config = dict(
    model='CTC image transcriber',
    dataset='seven-segment displays showing three digits',
    train_examples=195000,
    image_size=32,
    crop_scale_min=0.8,
    horizontal_flip=False,
    translate=0.12,
    tokenizer='char',
    vocab_size=15,
    arch='convnext_v2',
    isotropic=True,
    norm='layernorm',
    activation='gelu_tanh',
    mlp_ratio=4,
    inner_norm=False,
    drop_path=0.05,
    patch_size=[4, 4],
    conv_stem=False,
    layers=14,
    width=192,
    kernel_size=7,
    init='orthogonal',
    residual_init='zero_last',
    optimizer='muon',
    muon_scale='match_rms_adamw',
    lr=0.0023,
    momentum=0.98,
    nesterov=True,
    orthogonalizer='newton_schulz_5',
    adamw_lr_other_params=0.00097,
    grad_clip=1.0,
    ema_decay=0.999,
    steps=15700,
    batch_size=128,
    epochs=10.3,
    lr_schedule='poly',
    final_lr_fraction=0.1,
    warmup_steps=1570,
    weight_decay=0.06,
    adamw_weight_decay_other_params=0.01,
)
Rows from block 4 of a small CTC image transcriber, named by matrix and row number. Rows with one number belong to one neuron. Each number is 500 + 50 x the weight over its row's rms, rounded and kept within 0 to 999. All counts start at 0. Numbers have three digits each.
After each neuron's rows are labels from the 100 images, of 14976, where the neuron reaches its highest value: "peak at" is the part of the image that holds the peak. Only what is clearly more common there than usual is listed. The data: seven-segment displays showing three digits.
# fc1: MLP up (model.blocks.4.mlp.fc1.weight, 768x192), inputs 96-191
# fc2: MLP down (model.blocks.4.mlp.fc2.weight, 192x768, transposed), outputs 96-191

fc1.237:494500520415452391435466489586497537506515477542541455500534497616519445446508554468536517529542539495447501497527487522453563593468572561437544478446558530500511539488440507484429521397496455486516450559474412551512558492595570520495481534605480456500425490430504510496452478538441568484
fc2.237:625473474514448437460542397528488440582496425467431436410473483452454502458457525485515520580470522418497532580547537438506388538469467546399512510398492506501521495429511525505419514455520529440538420509478523554524476505551424569493437516490489539538438436481448429499503440445616461579
peak at: bottom centre; bottom left

fc1.0:463470462512469439448404510459514497533458558572527537442426491494444496532447531527500569527611538548492416465465503538501531548519471569545554550492554448518507543527501518464474477488436515390503473452479426514620473457439507543487449390473475479591584442548452547480499512418465539463
fc2.0:481460492517423462457548579445499609471480491472568521441400502441452518479450556459577493428455614484556428494493477507435588573550522469532584444582524509527478458472505486494546526546425498617532449472555469550587476399505467434521470517469565476538401484533511522501459530529574418559
peak at: top right; top centre

fc1.46:438425480422424423436570564528469611515467492533610490515498514486538452574555487498537518541576472528511407505528510509407453559387526468497517561552551461540466496549433463565573489517506521495523487498499419435460497532555487538504479445457452467491551489441408541477507540503448500600
fc2.46:418466547477450513470522470489568469576533556545545512473520519442488507511476541449493581575463582485511433453555575503492582462523461534442532571482437540471518533554500483562531437475443546483497481394467460483535525552522397550461590535482529439442529350461532598502535468502457595514
peak at: bottom right

fc1.689:493466509397580510450535542513492522514455453543446529508425538542380504456590562552465551524559497582512558544549496485616510500495465440468431454473584490494576465478486520517466505543554497521510510571547490468524512560570542449495465590554449422449499486508412463547480508463417488583
fc2.689:538462505457457516482421603497407495451494445596419532498506485530514538515569490521491511556448591465464545466465507593500442542427621524499528531459508514526439545406529513470525591533548458524485564460408446529555487500578503543477498524484474463574547588555531530507526509547606562502
peak at: top left; top centre

fc1.227:500533502460487539583476528553414471518416420499509449512619457514412477520530474504519508526539534559498445393470484533493554557569504396514535531456455522506559535517458518473449479547541459474505614510454461513473543533513417465458442528463492549459498456409485431495513400496506526471
fc2.227:623439520481473541443506597479523495606482609545489499493469530439393455436503573500482445626472503449448483527523580492542465503549466567428578533441518569509531482531528506540471519495460564494608472452538523429458488504454489514418508507500506482531468451460466436554495507561634565533
peak at: bottom left; bottom centre

fc1.224:484463440402465499492531546529501525549570554480444493529433515520502527365467548413516497507551498522564561495536527449538454439514490529566464406483483524460551427490507450522442435565506460474535427566433597497459467492540538457549500532538365519482547535527474455531411504486444520506
fc2.224:549462568531510540415507466473495543514470545441494551470521529422438508579467469444496497520512335520485548492549532522578446554595484526497556531517420520574534431567517530507565521503599507508505602448533538432578548409527530446485468559538473539527557521530479522373435501540557587472
peak at: bottom right

fc1.731:547603444528581502529465506477441486554558518521469492660559548449553493558644564494452572542502444454392474480464477589550551515524536548543480440450521538518522477491542412496415439422427526515569507494462489523490517527432460467397530418514419451467536435510521456462449506468518535461
fc2.731:486551543423559517499532504477461500488536445547486555578589430460524516441538616455529464477588478362575560522540521458583475474443483612534464538552405513472437523486560450551455442535424548488445481511469490475444522509556474475461583449496417501637487523522439507517570502552565545517
peak at: bottom centre; bottom left

fc1.31:516598607514515496535553395514608521509526433541568505544484542412350513494482460459573534529485527483514537535496514499488459481407540525523551394554495548441526459400509514483483523528472521555505458575494532542580496460524440451527526496546455499511524545457502497489457422571404451503
fc2.31:546567508574494452414503423535507495514539442581498479619486481474475474439469511423442488458442446464433495459532524426568489539489396462447464625526481426534494439559446500502502418535593540535446632510498496449530452409546494470417566504482581531520511493496467454527585547496571541508
peak at: top centre

fc1.11:496533555494529427457527526501564428445495441528529480542472460521442538496489482413460585487391485557506433540451487399565600576436548499503471494579577491516424613485571438526417508560581454556537460447505465500523471456556478396505578574511557531459474529548486508514445522517463399510
fc2.11:509469617485562457487427498539499572513445608575454504462521523470531468551569565553507530520462539498434456523547469434524466462495610406469528559458489481502505504493381497484485506446459428459511555610492543492439583515474573513446472576551504525593473503394532395476451467564534475539
peak at: top centre

fc1.712:505491526458486469473508474493508572506546558521461428474502473568546525491484491479455558497401565447517434511546470480667602429595525471484533608500418603503467522512385516400442510481488426443441518441437530614474466470497543507585398503434522471520469507477475547505569555538477488466
fc2.712:477519508530509490489462486485416526456471560489496497552569477464539487536514517454558551499616496512505508508547419525519436491571505507462454448504534610536587569460484605457487482495484467579419684477547490473552528583535530496499529546548502481512516496514440517422434443405510499579
peak at: top left

fc1.44:523520511522404505475572582515435491542468520486488564551415554455528512475446519463532451555542502451452461516465568458501520688443505529459520488464513456547457478494552577489462478494470512457465451548523395534424470498530443573586507474567479526526443424502500389576528386525480418452
fc2.44:498416462424571557491563466575450541503561507451514526492434417448553523563526572496481591527507531521539578463536533561407539452428485495505428428370498542412527500507469486476553523508505447462526455461431425460517492565485459539525569546473519475540492484527392450536545569477525409489
peak at: bottom left; bottom centre

fc1.193:530533483490486480488509503520512584541427508520511472478487508554515488439545517457568585478475546439503482422535501462612521492511554516457492572498459391503542515521436587508592515442493496446444513539385516542530494540471510410541450519461498443506581513587448386534504373570485482499
fc2.193:520506487581491407483551558558426539492475410548560596541482575463527561510487471499492513416562534479606497471579540449570508538511532566542563502460485537523463582565444482482523495413486521524501489508455534537454550503425461465561539446631433518533453480542494464408496502435458574476
peak at: top right; top centre

fc1.310:391490466460578519512506457482545545502529430544517507448529510525461484490452409531510577499476490492483479447498512485460496509484491478563469578415594447421562513482478443515431467423495551546492540538443464567515471504472470505567532457492551396489554512580582438537447553482543543552
fc2.310:552589467534518580546545475455526481497598492511523515508445478601438468514468533491513463490388431546479528514533516550504462433490547452554505500455515407462466478516493606493490509524522556512446619509443516489378559363499496504493486603578482508398512463538545560461555428420556556505
peak at: bottom centre; bottom right

fc1.74:604568524583438603447444572449451455507508545531449471541575455464486475441508450463465424466608593549526511530567535555465560544441504508478492520520512446556484459413517487624535515492519494596523531479571573495582488520383452498371488442500433493425503451444396524505492371508460488552
fc2.74:510528424555466516407447430496569464546583416495520524403506493518434444424448475395520531517499496546524541554539531464512396573417495448498407515471503545535466559425529523391487511553561427603514445422526519524503492467559546666511479563504508578519483567484490535509522535509577424488
peak at: top left

fc1.723:412535466533520530466484475615482425564493430493442515474421458477477481554458439505486445433476523415432452501509539483505444420472558488595482545514614523486503478475478511475494502509540596475480423521469477641466497454523376502484392511432503440564546496526488599519541553578474429544
fc2.723:457496520497511552531419540514519529503586502512504463528525452531459475478538516398470536443501448462541504510455509573543369606569593524503535574514463515442460445517661536534543411510608489588452510483525581427473397566496586503483424452479400587515562519446565462516509421563556495531
peak at: bottom right; bottom centre

fc1.477:525525483461431497462482505445496475492522552543497500448471465545514474571442456539473495451518469501516449592517531483557502396500525560544591534530460483499460519581556576529471493559413454516517400429488477447574521523477481507508480523497496416388480484567532411509465445466472510625
fc2.477:522488462528531459441471508457520570465445476637526490513449451524499500614462482395512532493450540499541493500409526600511447557512494439546531459463569453491483548518463501597571540495530560468566545524578494506483463441536550497481428467498451556462515564484479422442471531626470493389
peak at: bottom right; bottom centre

fc1.210:288439435491452501472495498507564526441520520513535528530529459487494502599526558443551400458504528479493544502430562513571558474447468481521434500461541466488527536492590496502436461638516534501461540489462494485518491469462586421559492575454505521407521543449447526489499561480481389560
fc2.210:504527489483520394456485555536527429365524500533529452606471551440490485560492494595425411539524466470471486448450431414518501409530537497418492548413500454564470502434549409570518555469463486474542534493478575506527474546493591547500555519493445389440488552496468494534485507525453503559
peak at: bottom right; bottom centre

fc1.500:542543521490484573512462612449475430618538496500454544349564458518495552492492522465429489578578521455420573428449490458519565505487506490477464613414423472470442553507451528527450502513467511530539597509525485461505509368549482545507448513501497459446449506486466469541461541498459545550
fc2.500:553505515529511553511535569490510487429398436503577539478554529485539517508500522433428523593520578506538420467455446447451424526513491448561486492478475487544482530461543469639451530575517544504443580514532615453524498576517507562574566502505510542416495455461437560512551497538476505496
peak at: bottom centre

fc1.366:507470499525489440466442515539542509537539474482464508397479598429490426549626475518571537537515545427529568453489699470590505459514394452464572508489386449554478554472540513480436522526614488483388484508406437445406448444495498491456453441466422463476450558620451447486439512520468477484
fc2.366:524604396457449479472485580592476538496534508574525477482400444524602520562512630509529454381464576447427511461486588483553589454463532571433486469499526546565430491537500587473548526501472478542411568484508567520453464430523453540504517483532467459554470452432503515473448518561547573456
peak at: top left; top centre

fc1.645:494415430471574473486419500444489386562420493533540468532566459503480497490465566523506546551387472496482511465484546475501518459513448458525493531509588426410476546525541424425551439604477462474536438512546523488416562507469444562544615555580496489564396573461544531512484428555453524530
fc2.645:452550432497503457501608558513484521549627481442442494508462573501505499431467475521551457555511514547564591513503482473500582528523520519444597561507543517534495512457473480469507447533507428598581483573532462533475533498613395627502442473577494489518448508549455439520534495563496530530
peak at: top centre

fc1.742:433466473497509637518479540489447592423486470530622480448493596525431431518439523503561529477504402484495436532462484460402539472533475406516484457459463494488469504515518576533496445527510491402543603367500494459556489478581490604496476552505534469509579566502523513511475472408481506468
fc2.742:457468433453451498492536495509428398508451493554495490530458392456406480439525451570494426491539451420428509449495537515480448466482548443438521560581552493510595409600548437478480402418541457561581546534543472553528522514557575561433437499526451447510498506543557487531537556430461430400
peak at: bottom right; bottom centre

fc1.449:471539485501476417500525523502518618500389567544440529539490595435454533490657525496400586517496470657515551505584570487519416464540578544436483546493622482575583540585592520459563463437498514439516454480447568499516496549504506398455429481432468438506547483508401499461472507483444511580
fc2.449:503495467508430444466427630513511505501539498494492402483491498433495611550486539526413466523448498467465555511579461549551501510572554524500506460438497520527551508504508506419483619463531493613551515472476483525448490458522490521482525500480554401549564496478524454532542507564531437442
peak at: top left; top centre

fc1.4:431502506566479502485493534538499477550549557507569486584486489520498504485535557474502581479575396598453516543440558371531521453459533513531456541468523533519494491520447500536574531502497580454533498460416444395555484513372443558464424434418466573511487445436556508499529481497472400557
fc2.4:549515528494518500533473555480534509470462470503507455412558553534470487599416456452466466400451526499471473469536440539534556448544433450475414517535436600451503494531379421441473470518539510483518502435465452486505536664421635528494555516400567543410529471529481521477461454554573499387
peak at: top left; top centre

fc1.657:509466522442504484578493462520480520506492614564554546590414458535400476505505451536485463400385511447540453417470531482572524429422486500571463507566458528544480438519507534458537538559510527465550524516444474554413471539554456599528445512496475529422470460392548505487525615502431457489
fc2.657:489379535504472500532424540567543423479555531595551374473496495524564541556529330504464449559487436499464458492410492479518544499427516515495390481496454527634499448574476510480449455502531515530524499456493554474495522526577588531490560511524499582520426479460571527454510508499490541511
peak at: bottom centre; bottom left

fc1.401:461436525526541486561495491555501572522512591555469486426393551495445478493490487513557562492530526505431509358500522555588552498550517462490514537514348508453492456477498529579600478457585455516507556477450490492487380476477577557497512480459470527475504549453440472519487436467447518384
fc2.401:486517499525533402476442568426463473473626372569608479467520456561559530462499548522505425398511476532464464530470538517438468497467503586563543519458528502462501453509485424566643508546547448457507514432376524468384544470550438459577546567499543437445512448585462457574533501433588533560
peak at: top centre

fc1.677:530554445416455463463480452580333514501494507522435606552529452505539461489510580569499535508468555487513550441440448465417438578446489469498572531460523489486466574416532386478474459517486487464520470454478385544599534576488511428517474462578455566537457513532539526546496457574461522469
fc2.677:510487440467500501542399437488438498564553511520592463529493581498514536553547504501489454550588521388528559542484509353543522553535538575401555472506434553461475565514613469406542536496473465452508559561516506526577461492504583429339581467461453530465483525583474485515483404503461535487
peak at: bottom centre; bottom left